python train.py --model="image diffusion model" --dataset="rendered dice on a table" --train_examples=72500 --image_size=32 --horizontal_flip=true --conditioning="none" --arch="uvit" --objective="edm" --cond_dim=192 --norm="rmsnorm" --norm_position="pre" --activation="squared_relu" --mlp_ratio=2 --head_dim=64 --fused_qkv=true --qk_norm=false --layer_scale_init=1.0 --parallel_block=false --inner_norm=false --patch_size=[2, 2] --layers=12 --width=160 --positions="learned" --init="torch_default" --residual_init="zero_last" --optimizer="muon" --muon_scale="original" --lr=0.014 --momentum=0.95 --nesterov=false --orthogonalizer="newton_schulz_5" --adamw_lr_other_params=0.0017 --steps=21200 --batch_size=128 --epochs=37.4 --lr_schedule="wsd_sqrt" --decay_fraction=0.3 --final_lr_fraction=0.1 --warmup_steps=420 --weight_decay=0.01 --adamw_weight_decay_other_params=0.05
Rows from block 2 of a small image diffusion model, named by matrix and row number. Rows with one number belong to one neuron. Each number is 128 + 24 x the weight over its row's rms, rounded and kept within 0 to 255. All counts start at 0. Numbers have three digits each. After the name is the row's rms in percent of the matrix's.
After each neuron's rows are labels from the 100 images, of 14976 (inputs lightly noised), where the neuron reaches its highest value: "top examples" is what is common among them. Only what is clearly more common there than usual is listed. The data: rendered dice on a table.
# fc1: MLP up (model.blocks.2.mlp.fc1.weight, 320x160), inputs 108-159
# fc2: MLP down (model.blocks.2.mlp.fc2.weight, 160x320, transposed), outputs 108-159

fc1.96 097:120132154147082112150138136130106170171102144148180116120087126133153132140127098154134104170074138153136115145131161114128110102114122111122153137181128091
fc2.96 093:095120106111124157099103159150124077129110112096093145128140106110073141116090122121161132135152091119149122153107130083142163124170089108124109157101136146
top examples: white die

fc1.303 100:101149109073101112128126148130104105110174165106121127159177126121091147082131155119157153121117152136093112110116151160176090123157097129146116184129147160
fc2.303 116:134129158175115124114091085157177155101074063159117158086069109155125121145148115169083093117107106139115134160142120115115169145123141160080146103125123112
top examples: purple die; blue die

fc1.212 112:109145127106148126114119180120139148147099129125156142126126137145118141085168128103126172125127086164119142146098131146128110146145132095159147166125157124
fc2.212 096:131115113144107147113128124120089126144144141120099122090100139120159150157085115091122085121142152132118076084149127145104170115122144107124142131143123115
top examples: purple die; dice: three; yellow die

fc1.266 109:126094127124134116094145083167140134101092136150099096125154107171106108144129148123107103150102146163195138109144131140110126122132105136182109109110093117
fc2.266 100:131148128115123126137149102109186136138152175158112100080083150123127165107182142087171106165143204140102162140142131125130143103131108133160146151136130131
top examples: red die; black die; purple die

fc1.35 108:098080116122133120124138102074109175118150150144118091136136134125151121128130111142150143118160111114147131136128099123141116110136096149165117152104146187
fc2.35 110:150129122115133118139144149150149101136105138103111136124132085114140162089099132093126153129111129160149161110152166135154166129119190124112107111147095088
top examples: white die; black die

fc1.166 087:087125120161132135152124112099086183117124142141114112118123109126107117163095137150147096126126151153105088103145108167126143119088124127143118089131102110
fc2.166 081:152145137147094133107164168118137108132108134150148128066130157119187136170131105077113098079123106132133107117138149153090173133160150116137149120135126136
top examples: purple die

fc1.120 104:092104137160154100162127185106144139124134135165133140110137111103129144143119097147163163153128099126140187081116102138134142140082131079118155160115148101
fc2.120 109:141184088106129107107141116118115102124105135133153131154114130122136114143131168135136117117102162132131077152112160127114102091171140140129125134156123149
top examples: dice: three

fc1.1 101:125128156149170108127125140086131133124151122139096110129122109107118107089106143074090145108176089146127105134122157194154147123120133146123091149116126129
fc2.1 095:152156129135097156141153099165123128152140133127173193160146125102139149170136096120173128159113170135145152090108144106131102152093134100131112091099104116
top examples: black die

fc1.314 144:140125160090140158113119153128154139159125148110126106120133122146130130120101188116127155130148135098095175112120134148119146124099128147124119168138154106
fc2.314 106:087135124152103102132117122163121106107170094124165130133160089124127121090132092122156122134145120140177117144139108105083124151146143129159112097096097136
top examples: grey die; dice: three

fc1.80 138:116108180120116151101126110139136134142111137108149096110095157149116125139137170120083175141141133077136161114101136100102145113139121166125124127168154104
fc2.80 132:133140134081095137136162125136097093106094118147146113136152112087128101120114134089086125129127110128142088129124091121161099099131143107152108134105134134
top examples: grey die

fc1.82 022:152131148094150161118108131135078141107132119129143141157161124163132141139120124118144123153124149129115130152142102174129132182117109131114118115111126090
fc2.82 025:141136101166133089117117142133150102152109135140138106107114142107139118101150101143127110120122140140156117127061158096103116101117136135110127091099132115
top examples: dice: three

fc1.306 102:115127090110135130091118117138114129129091156112154113155138129118085151124188122139168136109113106118141142131107171118157180132120097133110126177145132109
fc2.306 109:154159133159110112147095102146135127133140121136115135080139129157118111151113165133114109117110139164088101114144129136145073115104132145172131098159127163
top examples: grey die

fc1.163 119:134126094141125118127119122136109179123128125126116105123145148141112112145129148148077155101113120153062159140135126145123121197175097148071128152139146154
fc2.163 111:118120198092110167141124138138153087103148118117165113114170095094123144118130127128123131138160099087158091116157098109128123112121145105176128096115097118
top examples: purple die; blue die

fc1.41 094:175073131087126087133133147071152135159124089111117113137128174138105131105100126091116133093111130161153103145130130088099146115116136109132162132103124121
fc2.41 114:107154111145135149093157124150143135124113148165133138106132085116102128110115143156179134142147136100085114147125142133172091159123149136134126164133117166
top examples: white die

fc1.235 096:167126116109143127106105143107120172102143095115149135094085148114160185144106107134125111103146136142133139080129125142124118184155126109105158128138079107
fc2.235 104:129177118129125092112155123136113095139111111097145078129150116108157101152106146105111127146128118146090145138101146127151167098119128170147075086119135141
top examples: black die; green die

fc1.165 116:121141143106118143081116142112095126144123148130134101128148152179112116138162151128102115135120109178101190171112136135078089150139154109113143122148114086
fc2.165 097:111125095143114107220152150139132159102134076114123170109125123120163114125112070112149125136120121088124127099154099107158171170127114154162138136140193131
top examples: blue die

fc1.196 090:095120121124139090129147151120112149183086168131144155119091111144112093106119142136117107096095140159105158089155123177153135171135116094111120149165157152
fc2.196 099:172127142155091151095112134126126123149183139136127101142201119124126156142149151091137153136166124157126134115142132116129128131116141160155140112153145146
top examples: red die

fc1.154 100:110175112132176134135088152110141145136151099087147149135132145147169137146102101152131121113096128137154113157119149135156114177107132144099142167083128150
fc2.154 114:136168128122084132160103131168168117112112119172122130065115108152107108174154122124113141102178115108145106103111115092145091096157120112168148058153139134
top examples: green die; teal die

fc1.260 093:124186112121138125172123132151136161107091145112160127133183156112159112091136140136135135129115174144138140093124126143112086161122119081091124103116114154
fc2.260 092:141157112154133068149107166102178118133142135148152125101129145118109128115180139123152097161126121139101166111156134101119106097153149119128152159163122109
top examples: red die; yellow die

fc1.206 112:124116143109143167126131114144155082115113121126146111095149131135099101118090157144154106125128146123177156124154109161108178128138135134155158125113126111
fc2.206 122:155137119168159114137096129152099181158158117096117146140090154138158160134160127120136158175114102126083127141103110129110099143104132143105103151128144124
top examples: dice: three; black die

fc1.231 090:130169130121149106122107171112166145150118101094155117069112114123140136123127128178108179106115137131145128096150095075140119132118148137097195175137163133
fc2.231 093:149118139119094145157141105102085123134148135131139118125177204147136087109114114134135086154176132143156116116100171143118122094105125086144160109107092107
top examples: teal die; green die

fc1.241 073:109130129154101114116103122134148105119133110125122139098127102196102179143155116153150152094101140181148111156108146117129144140127105148147145116114117084
fc2.241 064:104130117098162137126137145115161105136079150127109138122110104096162117163095156113097136141089124110148125106159104129078108138121154061106160152142141106
top examples: blue die

fc1.301 099:142150121105116110126106144084128121125191143132109113119140103137116167101131131097123151119123156152159087118176137123141152088114139117104135078158142115
fc2.301 087:113132123170134145139124089114149148121124100131130145080178147088092133171098105144147128114155114130090109155122114125137161133111135130129146158111140144
top examples: white die; dice: three

fc1.71 123:197124120105109161156136161119060128111159146136120095135101103115094108140123143171142147121160103167083127146135118102156133145137117143146127161106106107
fc2.71 108:054116123152132120131115083129192119149094117114135144094148134133151148120129142079108111145117160107144112109121139121077117106132137107110128105159144148
top examples: white die

fc1.12 114:118150138092089142119102109160169125129142110119151140132167141104126161151160126151121130110120130101125129130109163119125093122144111107140127118166167089
fc2.12 110:148118132174133108093156168079132139126132122156107096134088115168143125135159146089120172108118124159139175139157115116133151135149146121127134130090089128
top examples: blue die

fc1.245 096:145127123100122121104171145152124137134087113137117098142140109129112116109140118103116134104108174104077145111134112151132126138119129170149123130149104172
fc2.245 106:141140104172136109155095115135139123122179161157134100122111126125158154160116135136137141093153148170157105129134182108117097117148115065141106121111155114
top examples: red die

fc1.188 099:129172173138135159139104122117087134124107114127133150145138109142152140150145133112114136083102128159109092116164133105131121147128108146097115084131134146
fc2.188 090:162121113121116122120120145139157132123146118101164130113109121152108105116116122101154126131112133122117144138089172168130122125115158121152153108153105120
top examples: teal die

fc1.228 111:121123174165183135127131111140143134112154113102164084144129170124121116133143130135139090134080099126119088102114120166131179162144130154112112136126091145
fc2.228 094:139133166135142147164144126086167136126102119138137112109121122162185147142151145127137135140179123111135139141136150129161161113151119113120116132085133121
top examples: green die

fc1.85 100:168098141163123134095160091103090153156098087108112101085120106121115133120131122151156134145123115137163074137126158119171168145129170150080108145090136115
fc2.85 092:104133122114121118205130157082132124112141086123127085155121123118111122109129089111101155120160160113085147127109129139112135113080103083167140111121151125
top examples: teal die

fc1.191 114:090117124109130102155141110120123142136086157110107116118141104149187106144178100112117116137135111109087112130147157143135066097137128198156132102136172123
fc2.191 103:176140142128147126121078113132116108138180117154140128136139148134100119136101168113140093087109134138143120124144079135150180150143168108142119127112103155
top examples: white die; grey die

fc1.214 113:158109156106138144115119164142166141133141149133123152111141171104114135101148156165094128134104148126089125156110137137101116161146107167119084165170169147
fc2.214 122:160150104178097101092152123129092102097158104135124100120126125137133108143124123087110161121129136155083120132152174107129130102142118134118121113110127140
top examples: purple die

fc1.170 113:128107169136166118115133160127122106153115118156149091129120093116139118156124120093129150123106112133114140131140123136111153135081136149145185131117072105
fc2.170 110:108159152099089143146133125133124123100153095111164124138136125106142132097119134098119120122169134117174107119096133139127100095174126109159092106135148130
top examples: orange die

fc1.147 077:090075150152137075144194122117134105143147110134146097134119163156114116070143094122110115131134117123140153090115101116141138082159128117138117129138114115
fc2.147 099:162110124123114186122089158126126161113100119124136139154120100114152128136133085131125134142199154151114148180127156152110115153068118126127130124131142151
top examples: black die; white die

fc1.112 092:100164144140125114168130135095142129105129101137142162135148131151126151134172123182156178124139105138117153134176091150133140123095139165152116130142118128
fc2.112 083:108109106159099104182125195136125147117151096119150092146087054098106131134142101085135131105107140115112126137130119131122144170108123120117112126136150099
top examples: blue die

fc1.296 134:129119102101124154151136175146168168172180157127128154122085140093105116142094134124150121179112137164130178146141110140120107125138153137121124144106130113
fc2.296 098:114115132186091149140128121138124096128092096090123108124151144120118149118115102120123119143120130133145099127112131088116113130134131124155112123100117148
top examples: dice: three; grey die

fc1.50 082:163097145159143151119128094083136094140128113135170119183136117112095152166128095114129166129133138146112128084133127111123167110127144175165139146136139105
fc2.50 098:089169149127108111137125168127131144148107107111130149095114120163142121093136120169121069103138120162172128155122152136111123128123137077112161112119109129
top examples: orange die

fc1.143 122:115164162109134131089140124139122143133140127100172101095136108175137131143184073136126114133204102146125138142098129121126101122138121140147152088157158114
fc2.143 102:153141121118175116135090144126159099148160124142123118156170136089112121120075119116135088110077130095148109176135126121154152076095142100104101143136083149
top examples: white die

fc1.238 104:103138145158104095176132162110158156123095119105163107126165104117139138131130127144131103152099133115171160107113127112093197135138111107111125188079097124
fc2.238 097:155130129084144176131097092155122086133155138142077135132104128126087105147076137109126160123129119152123112134161105164156102111125155174176119084180105117
top examples: green die; yellow die

fc1.148 093:112106095127145143135096127134187117119133134105134147117095173106148115127128132140124096132139136121113122115127153138144117173154120145094139140096128156
fc2.148 105:148179115136113074120119133135085092099144124111110111139161129103101099124118173131138154111169112154148106108119125127155154060130147129143094088124178111
top examples: teal die

fc1.157 090:151108080150119137088194169105158117146130134094145121156114077123141117143140109133165139143131129147101146126123086111160121151157157112118116114151143120
fc2.157 108:085145151094125123176103131131092153135127125142095121122128163147130118141139147110126123125095125117101117134157194135096126084116132137101117131125140132
top examples: dice: three; black die